Rows from block 5 of a small image colorization model, named by matrix and row number. Rows with one number belong to one channel. Each number is 128 + 24 x the weight over its row's rms, rounded and kept within 0 to 255. All counts start at 0. After the name is the row's rms in percent of the matrix's.
After each channel's rows are labels from the 100 images, of 14976, where the channel reaches its highest value: "top examples" is what is common among them. Only what is clearly more common there than usual is listed. The data: drawings of small networks of dots and links. In brackets: how many of the 100, against the usual share in percent.
# convs0: first 3x3 conv (model.blocks.5.convs.0.weight, 64x64x3x3, each kernel summed), inputs 0-63
# convs1: second 3x3 conv (model.blocks.5.convs.1.weight, 64x64x3x3, transposed, each kernel summed), outputs 0-63

convs0.18 106 [100 115 108 101 125 145 128  99 137 127 207 136 138 122 161 111 115 144 128 116  92 151  69 121 132 122 108 114 137 124 125 171 139  61 110 152 129 138 139 138 121 113 165 116 120 104 124 127 165  89 132 131 194 112 117 130 130 149 138 140 106 132 127 141]
convs1.18 139 [144 125 147  75  99 123 137 121 152 126 118  98 143 107  77 114 135  74 154 134 130 155  98 103  93 137 128 115 161 113 135 146 122 145 102  98  84 130 121 110 102 121 143  98 140 130  96 146  95 113 149 136 154 118 190 105 108 145 151 135 147 109 131  83]
top examples: five dots (52 vs 17.7); white dots (32 vs 9)

convs0.34 075 [125 149 135  95 138 111  88 166 126 164 133 159 153 112 113  93 135 142 148 133 100 157 111 164 146 145 138 130 122 147  97 129  92  89 113 116 145 155  84 144 166 122 132 123 130  81 136 102 140 145 138 167 120 147  91 101 144 169 112 143 104 152 118  80]
convs1.34 088 [145 133 132  92 100 168  89 139 167 101 140 113 178 104  95 100 136  96 124 145 122 116 146  93 108 170 131 109 137 126 128 108 139 113 137 103  97 121  98 172 133 111 157  91 113 151  99 121 109 111 154  94 141 145 109 110  95 135 137 138 158 147 144  83]
top examples: teal dots (37 vs 8.6); orange dots (25 vs 8.2)

convs0.4 112 [153 152 147 135 158 155 153 149 154 150 140 152 153 151 152 153 155 155 150 153 148 151 154 142 154 151 153 150 151 149 154 152 155 153 152 155 151 153 155 152 152 155 152 148 151 148 151 158 144 150 152 154 173 152 147 140 141 151 155 155 156 149 150 155]
convs1.4 072 [129 137 114 124 105 160 106 154 164 104 120 101 182  90 106  98 118 109 119 130  90 109 133  85 108 166 147 103 138 114 112 102 133 107 131  95  92 134  93 152 137 125 145  92 111 148 107 111 140 129 138  87 118  91  99 107 105 149 129 118 160 120 139  79]
top examples: five dots (54 vs 17.7); white dots (31 vs 9)

convs0.6 094 [105 112  97 101 101 107 103 112 111 106 119 111 111 104 116  96  97 101 107 102  93 120 101 123 109 104 104  96  91 112 112 113 101  97 102 115 103 119  97 117 108  90 107 101  89  93 108 101 120 102 118 127 112 110 107 101  90 116 101 108  94 100 110  96]
convs1.6 103 [139 135 157  88 105 160  97 140 159 112 127 107 171 103  96 106 118 108 130 160 123 116 153  84 102 156 139 105 164 118 122 114 143 116 169  93 101 138  99 165 133 128 144 101 117 145  81 123 107 115 160 105 134 152 110 109  82 151 134 123 154 132 125  93]
top examples: laid out on a circle (80 vs 49.8); nine dots (47 vs 17.7); red dots (35 vs 8.4); kind: loop (30 vs 11)

convs0.15 101 [120 143 119 163 146 114 105 183 124 131 142 104 123 129 158 135 123 129 138 119 192 114 128 170 152 136 124 109 135 126 140 134 114 185 126 193 100 118 121 117 130 125 120 184 159 169 110 105 124 143 118 161 180 118 141 148 109 119 125 145 140 127 105 144]
convs1.15 085 [146 177 109 187 118 138 136 140 155 128 127 111 155 122 193 105 106 194 123 138 106 119 123 104 112 154 139 102 162  95  90 116 147 115 121 140 106 157 124 123 110 106 111  97 119 150 125 122 147 109 155 104  95 139 116 121 126 153 104 103 156 130 104 108]
top examples: yellow dots (79 vs 8.4); five dots (41 vs 17.7)

convs0.51 092 [140 154 142 124 152 144 138 152 143 146 146 157 152 140 138 154 150 155 157 155 118 144 144 121 162 150 156 156 157 147 144 144 136 145 150 102 160 161 155 143 158 136 146 130 158 132 150 162  91 144 142 163 171 153 118  99 184 160 153 165 153 145 146 152]
convs1.51 077 [112 130 118 100 112 155 132 148 153  99 133  97 174 106  97  96 107  77 133 146 110 116 126  96 106 161 143 108 105 137 130  87 115 111 137  99  92 151  95 156 135 135 144  94 110 139 109 111 120 123 143  96 121 106 106  97  80 135 128 132 155 140 149  71]
top examples: five dots (53 vs 17.7); white dots (35 vs 9)

convs0.29 080 [ 91  96 108 157  97 129 105 100 145  96 140  91 103  93 118 138 106 112 112 108 126  91 107 131 113 112 124 134 145 103 119 101 160  93 113 114  84 102 167 133  95 130 118 151 141 136 110 146  96 113 118 109 190 102  96 149 136  99 117 100 150 129 103 155]
convs1.29 092 [122 114 108  70 107 149 104 155 160  99 143 110 161 127  93  95 114  79 111 138 133 113 157 102 118 164 142 116 108 136 137  93 137 121  99 102 100 111  98 162 151 127 147 100 111 144 101 113 103 142 131  95 139 115  98 121  82 128 153 141 151 146 146  89]
top examples: black dots (84 vs 8); complete (53 vs 11.3); nine dots (39 vs 17.7)

convs0.23 071 [148 109 158 138 120 152 121 106 156 121 103 137 134 151 153 160 148 148  99 147  72 158 137 127 162 100 136  87 145 111 110 158 154 119 112 138 136 120 156 157  95 112 158 111 113 129 103 154 154  96 156 124 168 152 156 101 140  98 151 149 147  96 164 155]
convs1.23 092 [144 147 143  99  98 149 136 143 165 118 118 100 174 102  92 105 127 106 133 134 121 115 138  73  95 155 142 101 163  96 127 124 134 122 156  88  94 143 101 163 117 135 135  92 121 142  91 133 105 118 152 102 134 130 136  98  82 152 133 121 152 110 141  82]
top examples: five dots (51 vs 17.7); white dots (48 vs 9)

convs0.16 054 [114 146 130 108  79 109 153 100 105 141  84 143 118 125 106 117 135 112 102 113  98 136  95 148 128 123  96 140 110 128 104 144 100 102 129 145 145 156 100 114  95  84 138 118 120  78 125 142 100 128 125 179 156 125 144  84  75 137 111 142  97 119 157 101]
convs1.16 100 [140 132 130  92 111 161 104 131 153 102 142 102 173  95 102 103 113  83 140 159 146 132 137  96 101 157 132 107 135 137 128 104 129 115 165 115 102 160  99 163 123 137 147  98 109 144 117  96 105 105 158 115 117 162 100 107  76 153 119 124 153 129 136  86]
top examples: white dots (44 vs 9); complete (28 vs 11.3)

convs0.19 077 [ 96 146 113 102 120 106  99 147 108 144 137  96 124  90 121  98  95 124 145 104  71 100  91 134 109 143 107 128 144 120  87  99  97 102 107  96 100 162 111 121 119 102 102 123  89 144 143 112 103  87 100 116 112 100  96 108 136 145 105 102 125 120  99 125]
convs1.19 096 [144 135 151  79 105 147  92 159 156 115 120 108 164 112  93 104 120 138 131 150 122 107 157  83 100 155 147 103 169 107 129 117 142 121 164  92  99 137  96 164 129 134 136  97 108 150  89 125 109 119 151 101 122 157 133 117  86 152 143 116 156 139 117  94]
top examples: black dots (42 vs 8); white dots (37 vs 9)

convs0.45 069 [112 122 119 134 112 113 112 135 116 153 245  97 115 115 149 169 146 159 139 135 133 111 115 175 161 131 122 166 156 124 141 111 117 124 119 116 129 137 127 125 135 155 110 127 141 156 130 124 128 101 113 186 146 115 120 129 138 149 127 115 159 116 128 153]
convs1.45 103 [141 134 142  81  99 150  89 140 163 111 135 115 165 110  91 107 127 115 118 138 121 112 158  83 103 160 141 103 165 107 129 117 136 116 131  86  99 116  97 166 152 122 157  96 117 156  82 133 101 122 153  98 129 149 135 118  89 152 144 128 154 128 122  93]
top examples: green dots (82 vs 8.5); five dots (38 vs 17.7)

convs0.26 133 [157 148 159 102 143 159 151 136 160 149 140 153 157 154 142 152 159 149 145 156 148 160 157 103 152 151 157 148 159 149 150 145 159 148 155 140 153 149 151 158 153 156 156 137 155 139 152 149 150 150 156 132 170 160 147 126 126 150 154 154 154 150 150 151]
convs1.26 077 [139 123 101 115  98 161 137 124 141 102 141  90 156 118  95  91 106  76 153 140 124 111 116 105 105 164 136 107 122 115 127  86 149 114 120 111  84 158  94 135 113 125 131  85 111 148  97 117 109 106 138 113 114 127 114  98  86 140 122 131 174 144 133  72]
top examples: five dots (61 vs 17.7)

convs0.5 146 [102  98 105 135 114 103 106 119 105 106 109 108 104 107 103 107 104 100 112 105  76 106 101 129 113 100 106 118  99 102 109 110 105  90  97 105 113 107 105 103 102 103 105  96 100 108 106 107 101  98 105  97 144 103 106 100 163 104 107 105 106 114 108 111]
convs1.5 129 [136  83 101  72 135  94  91 120 151 125 151 136 134 114  96  92 101 130 133 129 124 151 151 136  93 158 150 105 130 129 168 116 142 104 173 108 110 119 119 159 139 142 124 102 110 151 148 100  83 138 145 142 113  91 140 134 171 151 107 114 153 145  90 105]
top examples: purple dots (35 vs 8)

convs0.31 073 [142 135 156 159 171  96 106 133 115 139  57 132 130 107 102  99 138 115 139 130 167 134 124 122 144 144 107 121 137 130 105 121  91 132 140 124 164 110  77 129 144 116 100 151 142 122 132  65 102 184 131 134 145 145 120 150 153 148 100 138 113 138 116  85]
convs1.31 101 [159 118  94 112 109 173 112 129 149 102 157 114 168 108 104 104 118 102 155 168 154 119 126 155 113 160 142 110 113 143 151 106 114 103 106 124  99 155 105 157 120 145 152  99  98 155 144 127 136  94 165  93  92 141 108 126  90 152 104 129 157 146 149  97]
top examples: yellow dots (60 vs 8.4); five dots (41 vs 17.7)

convs0.28 102 [168 116 146 107 140 154 143 111 157 127 180 151 140 161 122 124 151 156 127 145 127 171 156 106 115 116 145 114 138 126 142 163 168 136 136 153 152 122 154 150 136 163 164 117 130 129 122 180 166 140 168 159 175 164 157 132 123 124 158 155 147 115 122 144]
convs1.28 089 [130 141 127 106 101 151 113 130 163 106 132  94 162 107  91  96 116  89 137 133 130 124 142  76  97 157 137 100 153 101 140 115 152 131 146  97  87 108 103 156 123 133 151  85 128 149  89 133 103 127 148 109 132 139 149 101  90 156 134 131 158 143 114  78]
top examples: five dots (55 vs 17.7); orange dots (25 vs 8.2)

convs0.14 084 [153 134 143 134 167 152 145 143 151 147 131 151 148 154 146 156 159 150 135 159 147 150 161 117 159 142 151 146 146 138 164 156 152 156 147 155 159 139 152 150 145 166 150 143 165 141 140 152 135 158 156 161 178 153 147 151 154 148 153 157 150 141 149 160]
convs1.14 105 [148 137 139 105  99 166 113 132 157 115 126 102 167 112  94 104 122 103 142 160 138 118 140  76  97 152 140 106 163 107 128 115 137 113 151  92  97 149  99 159 118 133 139  95 112 146  84 128 100 106 160 109 108 149 107 106  78 151 115 116 158 128 130  91]
top examples: five dots (45 vs 17.7)

convs0.7 157 [103  95  98 130 113 105 109 106 100 109 115 104  97 102 101 111 105 106 105 104  82 104 102 126 113 103 102 112  95 102 110 108 105  96 100 115 109 103 106 101 102 107 102 116  99 115 101 106 108  98 104  95 141 102 111 106 162 101 105 105 103 111 107 106]
convs1.7 099 [141  95  92  68 121 129  85 131 149 107 136 110 151 114  93 120 151 124 124 106 142 105 171 117 104 149 149 105 120 110 165 136 140 123 168 109 110 101 120 165 129 136 138  93 113 146 125 132  58 153 127 107 127 114 147 130 156 147 106 123 152 130  97  88]
top examples: loop (30 vs 11); purple dots (27 vs 8)

convs0.53 101 [151 159 143 115 129 154 155 121 142 158 206 152 151 146 147 131 152 158 147 151 159 152 143 133 151 150 150 150 151 157 151 141 143 122 150 149 160 167 142 146 153 137 150 147 159 133 153 155 148 156 148 164 164 149 150 128 131 160 147 149 140 151 152 121]
convs1.53 099 [136 135  93 100 100 169 109 119 160 119 149 105 170 114  84  96 113 135 113 152 125 128 127  79 101 165 125 108 151 125 131 107 154 112 108  89  92 120 101 161 132 110 152  92 114 152  83 135  95 120 159 112 126 138 142 111  92 144 142 132 150 140 125  91]
top examples: five dots (43 vs 17.7); green dots (38 vs 8.5); orange dots (25 vs 8.2)

convs0.0 080 [105 114  99 132 145 105 104 130 110  93 116 114 117 101 116  98  96  94 147 104  90 115 105 185  96 107 105  94  99 115  98 104 105  94 103 138 105 105 101 118 120 101 108 125  88 107  93 102 123 146 111 131 130 109 113 126 126 110 101 106  94 113  92  95]
convs1.0 109 [136 131 143  87 105 163  93 108 158 115 136 108 157 118  93 103 111 145 127 161 136 121 160  81 100 159 135 104 160 111 124 113 152 114 156  99 101 130 101 167 138 124 142  97 115 152  85 129  98 118 159 105 128 166 119 123  89 154 141 121 154 143 102 100]
top examples: green dots (53 vs 8.5)

convs0.56 054 [ 97 160 149  95 107 112 105 124 122 149 120 117 155  93  98  96 115 133 156 133 101 106 107 120  88 154 115  96 160 151 135  79 105 116 138 111  94 177 106 130 141 134 101 126 118 177 149 106 111 123 107 106 106 115 107 100 137 164 109  96 152 139 145  98]
convs1.56 089 [130 129 122  85 104 166 124 136 156 104 144  97 173 125  87  96 106  80 139 148 129 116 143  88 104 157 145 105 125 120 138  99 152 108 130  98  96 153  97 165 141 128 141  96 107 150  96 124 115 130 155 101 131 134 111 110  80 151 133 136 154 143 141  88]
top examples: five dots (50 vs 17.7)

convs0.10 081 [ 96 111 116 171 106 108  85 132 126 110 117  97 101  89 127 145  94 120 118 103 118 103  83 164 101 108  99  94 123 107  88 124 109 125  95 105  85 124 139 113 103  97 119 135  86 115 102 129 127  84 104 112 108  97 109 127 132 111 127  96 114 103 109 137]
convs1.10 100 [132 138 153  91 108 159  93 145 161 110 124 107 169 106  96 107 116 119 130 150 125 113 157  81  97 155 140 102 168 121 122 120 141 114 166  89 101 138  95 166 141 131 141  99 119 146  87 123 104 121 156 103 140 148 110 114  82 154 143 116 153 126 115  94]
top examples: white dots (34 vs 9); pink dots (29 vs 8.1)

convs0.43 093 [157 155 153 134 136 151 158 125 138 160 131 161 136 155  96 158 154 135 143 152 177 152 142  50 152 150 141 153 140 150 124 156 146 155 160 134 157 155 149 113 149 142 145 154 156 136 156 150 139 147 134 121 115 145 153 140 150 142 148 146 143 156 157 157]
convs1.43 101 [151 114  76 115  99 155 114 122 155 101 151 106 161 127 104  96 103  99 148 156 141 112 131 130 102 161 145 107 120 116 141 102 139 105  87 131  98 152 100 150 140 146 147  99 106 155 103  95 117 101 160 101 107 142 107 132  85 156  95 105 155 140 132  96]
top examples: yellow dots (73 vs 8.4); five dots (40 vs 17.7)